A small class-conditioned image diffusion model, trained from scratch.
Model: 64-pixel images, arch unet, norm groupnorm, activation relu.
Rows from block 4 of a small class-conditioned image diffusion model, named by matrix and row number. Rows with one number belong to one channel. Each number is 200 + 40 x the weight over its row's rms, rounded and kept within 0 to 999. All counts start at 0. After the name is the row's rms in percent of the matrix's.
Before each channel's rows are labels from the 100 images, of 14848 (inputs lightly noised), where the channel reaches its highest value: "responds to" is what is common among them; "patch colour" is the nearest of a few named colours to the mean colour under the peak. Only what is clearly more common there than usual is listed. The data: drawings of small networks of dots and links.
# convs0: first 3x3 conv (model.enc.2.0.convs.0.weight, 144x144x3x3, each kernel summed), inputs 96-143
# convs1: second 3x3 conv (model.enc.2.0.convs.1.weight, 144x144x3x3, transposed, each kernel summed), outputs 96-143

responds to: complete
patch colour: pink
convs0.66,090,116,160,150,141,130,177,187,260,155,151,175,197,124,234,212,162,276,176,172,170,162,171,196,253,147,142,251,258,218,197,217,201,235,129,229,181,151,193,129,190,282,187,194,207,220,167,237,148
convs1.66,102,279,163,241,232,161,276,171,88,179,189,195,152,239,173,252,244,213,249,231,214,212,294,202,259,216,236,222,283,210,138,162,149,157,241,263,148,262,228,223,252,212,156,211,196,247,219,152,155

responds to: yellow dots
patch colour: brown
convs0.20,083,171,149,256,245,194,300,161,226,194,148,194,135,218,234,228,176,167,168,140,186,243,225,121,147,88,263,182,136,132,180,174,206,156,222,190,173,218,261,193,186,214,208,224,148,219,220,259,176
convs1.20,081,159,238,173,182,189,125,145,177,168,222,211,279,231,218,234,306,206,191,225,195,208,197,180,171,193,234,137,213,195,210,121,244,193,194,181,172,203,228,132,162,137,119,213,197,187,195,254,147

responds to: five dots
patch colour: brown
convs0.143,081,191,124,215,255,244,149,182,211,225,208,188,205,183,189,251,193,250,241,227,194,231,223,200,150,210,211,236,203,176,179,166,174,243,236,281,204,240,194,310,233,193,226,186,184,231,259,264,197
convs1.143,064,227,287,248,138,232,207,253,193,200,206,252,199,173,183,141,168,178,160,214,175,241,195,216,221,210,162,247,185,153,194,227,186,146,224,125,214,142,192,128,195,130,124,268,224,134,196,171,194

responds to: orange dots; red dots
patch colour: grey
convs0.94,112,250,229,187,199,201,184,257,134,234,183,99,177,141,216,237,150,200,220,212,229,138,267,185,119,213,202,159,236,170,236,251,206,159,140,268,201,270,153,176,247,220,224,229,184,184,172,148,208
convs1.94,115,153,177,226,171,219,193,177,163,222,220,198,203,259,225,155,219,240,202,226,214,165,198,170,129,225,139,111,138,157,185,97,154,189,185,189,256,203,231,197,241,205,177,218,209,151,221,137,173

responds to: red dots; black dots
patch colour: grey
convs0.21,108,259,220,283,217,233,241,261,256,262,155,151,162,190,196,239,150,214,197,93,204,170,202,183,132,178,185,170,259,163,184,228,155,260,169,144,176,193,328,172,201,224,180,225,166,216,205,187,169
convs1.21,133,143,244,259,192,181,304,197,110,112,195,166,192,174,218,188,227,219,184,207,192,197,195,139,194,225,166,178,225,207,236,201,143,190,165,219,202,265,217,198,195,230,162,155,197,283,183,132,191

responds to: grey dots
patch colour: grey
convs0.24,096,239,153,184,224,180,239,192,225,237,177,158,213,219,124,222,81,218,188,272,171,185,161,195,213,162,216,216,214,179,221,192,128,142,204,185,197,246,239,119,251,218,207,188,168,237,250,200,248
convs1.24,102,137,233,171,157,182,269,177,138,190,245,232,223,156,147,139,274,159,199,197,256,232,190,188,199,124,160,221,193,200,196,226,200,195,174,144,208,197,201,180,172,144,203,184,179,173,236,188,148

responds to: red dots
patch colour: pink; white
convs0.45,082,232,199,121,139,166,124,195,209,225,244,241,178,271,233,239,263,241,146,225,232,240,181,156,196,198,199,192,194,212,195,175,202,212,215,199,145,314,301,170,192,184,186,299,207,192,215,252,220
convs1.45,079,179,179,144,133,169,305,196,202,223,134,146,265,236,221,231,199,257,147,184,212,231,231,236,201,241,215,159,176,211,181,228,213,208,196,183,294,173,140,161,198,213,233,101,225,182,257,129,168

responds to: white dots
patch colour: grey
convs0.141,107,181,181,244,176,169,140,161,227,189,195,353,214,177,173,255,186,263,230,186,244,196,148,204,268,234,231,224,250,212,233,227,222,131,208,178,173,170,172,183,179,179,240,233,166,228,171,193,177
convs1.141,100,251,261,165,270,225,150,258,182,135,229,193,123,201,220,150,159,192,213,249,149,192,278,200,147,160,209,239,195,231,211,178,185,206,228,165,244,185,189,233,225,204,166,223,201,169,186,168,228

responds to: blue dots
patch colour: grey
convs0.95,074,224,189,150,204,172,172,184,214,215,188,260,225,180,166,198,232,165,220,228,190,92,240,161,126,261,165,152,242,188,144,154,191,203,195,250,225,184,197,212,113,228,186,134,186,250,291,196,211
convs1.95,069,144,213,279,255,169,156,123,192,188,188,226,228,260,169,189,193,233,214,83,169,243,162,223,223,156,284,209,205,230,213,219,214,218,200,194,175,188,239,159,251,96,195,260,259,155,212,251,211

responds to: white dots; five dots
patch colour: brown
convs0.117,087,196,164,186,182,157,180,272,204,197,199,186,203,167,87,194,70,222,199,229,209,168,250,174,178,237,164,171,280,284,223,166,160,252,191,182,177,181,145,180,261,219,267,164,189,163,221,211,233
convs1.117,097,132,189,232,168,204,200,152,189,213,175,249,189,220,216,276,346,172,215,182,238,205,199,187,181,257,211,189,242,193,149,285,173,193,201,229,158,169,171,134,185,110,216,344,177,245,241,234,197

responds to: black dots
patch colour: grey
convs0.64,092,194,177,192,234,181,164,234,221,192,165,131,209,263,210,205,225,257,173,202,139,206,199,221,169,233,115,185,258,161,242,224,222,241,114,228,272,174,203,117,227,243,195,172,177,175,216,188,202
convs1.64,075,210,117,226,165,228,283,204,214,215,129,267,206,142,196,283,157,140,220,165,266,144,268,183,206,186,185,176,164,183,193,207,255,180,174,230,174,211,269,236,194,135,157,211,212,235,182,277,192

responds to: white dots
patch colour: brown
convs0.105,097,220,185,191,217,90,197,215,216,185,171,209,181,199,249,164,231,174,196,216,186,216,187,165,94,178,157,209,240,203,168,249,183,197,140,225,194,235,176,146,191,247,174,260,214,180,219,303,220
convs1.105,128,258,259,217,170,132,159,204,154,175,212,180,173,121,233,244,156,210,175,195,178,248,268,275,109,169,126,278,245,194,201,240,250,179,253,173,212,163,163,223,154,211,175,195,138,133,201,252,171

responds to: complete; nine dots
patch colour: grey
convs0.99,122,163,143,167,232,146,214,164,218,182,184,249,209,157,164,95,158,219,138,236,182,175,147,235,138,198,180,176,162,195,178,314,222,201,208,159,161,213,186,193,225,209,254,277,187,213,160,222,173
convs1.99,167,223,235,201,186,215,160,205,176,208,167,214,106,121,197,244,223,166,171,171,188,222,163,169,218,212,225,218,211,212,255,148,207,294,220,240,209,285,156,248,226,163,142,196,93,246,201,305,210

responds to: loop
patch colour: brown
convs0.108,103,164,223,208,201,290,184,123,211,171,142,165,168,167,176,178,178,189,215,221,187,138,177,191,223,213,171,256,241,240,228,230,177,217,142,198,132,101,150,148,134,237,196,235,160,179,185,190,222
convs1.108,124,153,149,169,216,224,210,184,205,276,232,137,238,227,86,91,135,199,180,155,199,234,203,193,232,180,128,156,118,209,268,187,224,193,146,229,307,150,199,206,154,212,200,171,213,226,215,218,136

responds to: black dots
patch colour: grey
convs0.36,091,222,213,216,137,243,255,169,281,200,167,132,273,214,248,166,240,226,189,156,235,203,221,234,207,264,119,150,225,190,245,153,238,227,117,265,256,222,163,94,169,242,157,213,165,225,237,207,209
convs1.36,070,149,178,215,226,226,209,208,199,144,162,171,234,200,229,286,109,165,203,241,193,267,233,162,192,256,204,220,204,175,164,200,201,200,226,202,174,194,255,246,247,153,217,155,228,134,180,205,196

responds to: white dots; five dots; chain
patch colour: pink
convs0.116,094,229,218,278,242,227,169,146,259,186,155,210,142,246,171,190,160,121,206,198,165,192,215,140,208,224,183,211,206,263,180,195,224,247,156,219,183,219,120,178,218,224,220,246,166,177,213,289,210
convs1.116,092,138,205,252,151,180,191,225,98,200,261,194,251,187,240,297,277,196,148,243,188,225,155,258,227,218,204,250,204,180,270,275,175,158,198,202,185,225,187,203,280,143,209,200,160,252,213,240,188

responds to: yellow dots; chain
patch colour: brown
convs0.96,090,204,230,172,213,193,196,239,114,221,125,208,205,219,145,246,265,177,201,81,229,185,267,138,187,112,125,210,208,158,215,186,252,234,208,219,157,224,248,252,203,185,215,186,167,153,268,224,165
convs1.96,093,105,187,188,154,167,241,173,187,168,176,246,150,205,246,223,164,195,185,261,224,202,155,202,157,220,253,239,220,109,216,231,279,113,186,228,211,247,241,81,203,207,157,197,217,283,180,139,180

responds to: yellow dots
patch colour: brown; black
convs0.87,116,205,183,244,180,178,190,203,145,175,183,200,194,204,221,286,166,216,191,170,212,187,221,139,182,222,194,165,239,193,122,160,206,208,174,210,119,310,140,200,204,207,156,249,144,229,237,182,179
convs1.87,126,204,175,200,253,198,271,206,153,215,213,136,185,185,187,202,198,239,216,172,261,231,207,264,141,150,130,183,171,229,167,202,201,249,188,179,215,124,202,175,194,230,252,154,249,131,232,215,272

responds to: five dots; orange dots
patch colour: grey
convs0.118,154,185,205,205,247,229,181,226,129,235,331,205,194,244,212,187,147,185,262,218,223,200,257,167,185,159,225,195,229,181,202,191,161,195,230,240,156,223,167,242,187,193,177,208,218,188,218,159,248
convs1.118,106,226,130,180,179,223,209,165,227,216,157,220,256,205,230,190,191,192,197,188,179,196,194,222,200,217,182,184,186,185,213,208,226,242,182,218,208,201,124,181,212,223,202,225,256,241,193,222,151

responds to: square dots; star
patch colour: grey
convs0.114,107,172,208,139,188,131,231,205,190,236,153,160,165,183,127,245,190,122,152,219,177,159,133,217,206,232,243,223,249,247,192,194,138,141,173,221,203,170,179,126,186,225,196,275,167,221,118,188,111
convs1.114,123,114,241,148,150,227,213,151,193,153,231,228,208,236,185,144,273,222,207,182,194,134,163,177,161,203,231,171,216,229,220,215,200,179,146,114,247,218,176,151,223,182,268,225,205,221,193,211,273

responds to: yellow dots
patch colour: grey
convs0.88,079,187,175,160,230,103,138,167,142,204,237,211,180,174,271,241,237,207,211,187,225,237,253,184,92,195,193,205,208,226,161,198,285,233,243,297,273,201,291,146,123,190,175,265,171,180,198,183,169
convs1.88,099,151,182,212,218,231,206,227,189,188,191,246,228,195,160,168,310,205,236,137,178,186,143,183,220,223,279,169,178,170,216,273,224,198,204,167,189,221,183,203,149,139,123,210,174,208,181,257,197

responds to: purple dots; ladder
patch colour: grey
convs0.54,117,161,190,183,148,160,198,109,205,198,238,213,225,197,182,280,162,232,147,188,187,210,130,174,204,187,242,205,241,241,189,214,185,164,188,114,205,240,217,206,187,173,157,138,200,222,147,223,183
convs1.54,141,198,220,180,192,245,200,151,174,248,198,182,95,217,210,208,124,206,233,202,229,219,235,174,180,173,148,223,210,194,219,136,111,193,230,216,221,208,252,229,292,242,232,178,184,246,213,209,200

responds to: white dots
patch colour: grey
convs0.23,110,235,197,282,188,235,174,247,238,164,156,216,190,159,150,209,76,194,160,102,189,192,229,180,252,216,147,205,204,207,183,182,157,153,166,201,172,202,245,194,197,286,202,216,135,189,262,223,214
convs1.23,103,190,183,168,197,241,285,191,162,226,224,235,213,223,155,196,289,237,197,164,165,164,162,169,244,129,174,184,280,199,232,325,199,227,203,223,233,112,248,116,222,159,206,187,242,165,230,277,294

responds to: black dots; five dots
patch colour: grey
convs0.17,098,202,128,218,175,199,231,240,321,208,211,237,193,215,249,180,158,176,241,244,220,178,314,206,244,251,135,211,196,216,212,177,155,191,191,254,257,214,223,164,238,202,157,206,269,243,318,154,199
convs1.17,127,183,296,181,217,207,263,171,176,183,157,229,300,201,204,207,327,180,137,127,193,214,132,249,209,179,215,186,201,231,192,262,200,231,187,173,194,135,195,156,184,116,240,177,246,154,210,194,292

responds to: black dots
patch colour: grey
convs0.71,074,179,168,141,223,284,237,172,157,256,274,173,192,219,212,205,219,149,191,166,184,244,203,241,238,171,209,179,151,226,191,170,161,170,224,195,218,157,252,279,172,165,221,114,228,252,242,213,135
convs1.71,084,164,217,169,239,105,220,173,180,196,222,199,228,272,310,206,267,265,180,180,255,165,181,232,184,236,195,172,189,202,207,222,226,216,193,170,270,160,262,205,251,186,221,171,182,178,190,221,177

responds to: black dots; green dots; tree
patch colour: grey
convs0.5,093,218,152,257,146,195,147,287,179,167,221,177,245,290,172,232,230,121,155,95,195,192,144,121,190,232,216,210,202,92,216,198,242,238,221,174,217,226,240,141,176,196,184,180,232,95,211,210,156
convs1.5,096,223,148,254,255,205,235,282,190,216,170,182,150,139,197,246,183,173,144,236,240,151,251,151,108,148,148,154,186,186,189,227,255,218,156,232,147,179,192,176,242,167,211,252,176,211,157,124,175

responds to: black dots; five dots
patch colour: grey
convs0.29,088,196,195,125,316,223,234,211,176,150,222,167,196,212,251,167,187,160,252,285,251,190,89,212,185,184,205,215,226,232,219,209,203,302,236,215,206,230,190,160,194,232,164,235,165,160,286,190,155
convs1.29,089,249,244,209,199,210,191,229,246,223,230,136,176,111,96,246,214,265,168,145,170,159,139,165,215,191,151,223,212,168,186,237,187,139,136,179,199,141,194,230,188,191,171,207,250,264,207,193,309

responds to: five dots; yellow dots; orange dots
patch colour: grey
convs0.11,083,232,187,225,229,235,210,161,157,208,210,135,219,214,249,239,306,167,248,165,255,238,177,186,219,196,233,224,218,227,208,188,237,236,279,217,153,260,212,265,150,102,90,202,200,220,195,197,202
convs1.11,068,176,252,191,169,151,247,175,181,212,162,197,174,196,200,168,175,203,199,196,166,154,201,200,194,158,140,243,152,217,157,228,169,147,194,262,182,149,165,190,169,369,221,163,239,213,176,249,194

responds to: blue dots; purple dots
patch colour: grey
convs0.57,092,159,120,178,208,177,169,195,178,239,224,291,130,200,210,163,259,185,202,153,212,258,244,210,191,193,115,186,128,177,187,203,149,195,168,198,227,220,141,119,237,226,184,176,185,205,194,201,176
convs1.57,111,259,146,168,183,171,206,184,209,188,222,192,178,213,171,216,206,170,198,205,224,186,223,207,254,160,258,201,281,185,218,238,274,284,229,243,178,163,295,254,260,175,211,206,196,235,180,200,256

responds to: white dots
patch colour: grey
convs0.140,080,150,167,203,192,211,199,212,183,195,192,196,159,186,302,225,258,255,234,215,157,115,225,161,215,282,156,183,288,197,199,160,178,153,152,230,282,262,159,181,182,249,271,197,191,205,169,157,202
convs1.140,076,205,179,215,249,156,152,195,165,240,183,178,191,237,278,173,156,108,206,183,191,285,238,243,197,134,239,211,234,237,233,174,195,170,204,205,204,208,204,156,193,182,166,190,166,256,204,238,253

responds to: blue dots
patch colour: white; pink
convs0.113,179,149,185,39,173,204,172,242,192,188,100,225,30,232,194,276,215,51,187,203,232,176,173,242,199,161,143,176,232,207,182,245,195,213,208,239,191,156,182,123,212,191,215,227,194,172,191,209,202
convs1.113,124,192,183,219,263,184,112,155,242,223,221,199,246,86,200,180,213,180,168,256,254,216,160,203,211,155,232,228,128,146,194,207,143,239,240,234,198,216,249,121,188,253,213,205,244,147,166,181,154

responds to: black dots
patch colour: pink
convs0.90,090,217,200,195,229,163,193,141,236,180,217,193,152,132,136,226,154,259,121,270,201,193,79,195,186,291,221,212,144,222,191,176,236,258,144,212,125,146,149,182,230,208,197,195,167,183,225,205,197
convs1.90,109,165,180,211,194,166,132,212,218,185,294,184,287,213,147,189,235,174,201,145,169,166,166,178,223,212,178,224,296,185,244,205,216,247,190,166,228,210,220,226,217,175,197,250,224,146,190,149,340

responds to: white dots
patch colour: grey
convs0.31,123,201,173,195,143,163,180,246,289,188,217,206,169,185,143,195,169,255,178,110,157,181,148,233,157,128,172,227,206,221,231,121,186,163,149,150,189,178,264,122,250,266,196,281,152,159,242,214,187
convs1.31,121,233,217,210,217,245,312,226,179,203,237,253,234,202,158,197,318,227,199,168,155,233,102,194,244,88,181,244,248,212,190,182,167,213,228,175,237,127,167,131,248,203,249,175,243,216,199,276,269

responds to: orange dots
patch colour: grey
convs0.100,122,182,223,237,213,129,165,210,167,275,182,158,195,146,267,131,228,116,174,232,161,192,278,194,140,171,169,173,153,202,138,179,242,180,131,198,129,157,204,174,187,195,176,166,196,188,220,177,140
convs1.100,124,177,227,158,251,222,203,101,244,162,163,236,256,198,107,232,220,205,181,171,197,258,150,227,231,209,235,265,196,151,198,189,194,194,215,188,226,282,253,217,215,146,194,227,168,191,204,180,193

responds to: red dots
patch colour: white
convs0.65,092,176,125,214,217,244,256,224,175,245,221,209,128,247,230,271,207,215,201,207,247,185,195,194,196,156,220,199,199,182,113,213,256,244,252,219,276,247,231,205,201,145,201,232,225,146,171,196,175
convs1.65,108,212,215,103,266,242,241,150,173,233,198,164,237,164,151,193,275,207,198,108,152,165,183,243,168,222,138,195,173,186,240,223,270,236,169,163,205,285,146,222,167,242,231,166,246,187,239,266,199

responds to: complete; green dots
patch colour: grey
convs0.4,086,212,170,287,258,203,278,222,240,202,212,277,269,195,280,244,236,208,186,274,195,191,175,139,181,165,228,161,177,195,189,237,185,137,208,205,173,215,150,151,202,161,217,199,169,150,162,174,151
convs1.4,088,228,160,187,190,201,164,249,239,223,149,190,94,211,219,177,210,197,280,231,176,223,253,158,183,272,276,231,209,233,209,109,239,205,199,217,110,242,222,229,215,231,167,286,226,228,166,264,172

responds to: yellow dots; white dots
patch colour: brown
convs0.77,079,219,155,199,253,162,133,249,138,153,228,116,243,236,187,213,201,180,210,175,234,215,161,173,111,191,247,208,139,182,170,170,207,178,253,228,141,140,206,194,227,174,214,150,203,206,200,241,202
convs1.77,073,203,215,218,212,170,221,167,211,195,187,290,169,147,196,195,181,204,152,195,176,220,177,228,189,191,149,218,243,275,221,139,214,251,218,216,216,223,142,207,179,227,209,270,232,167,226,190,220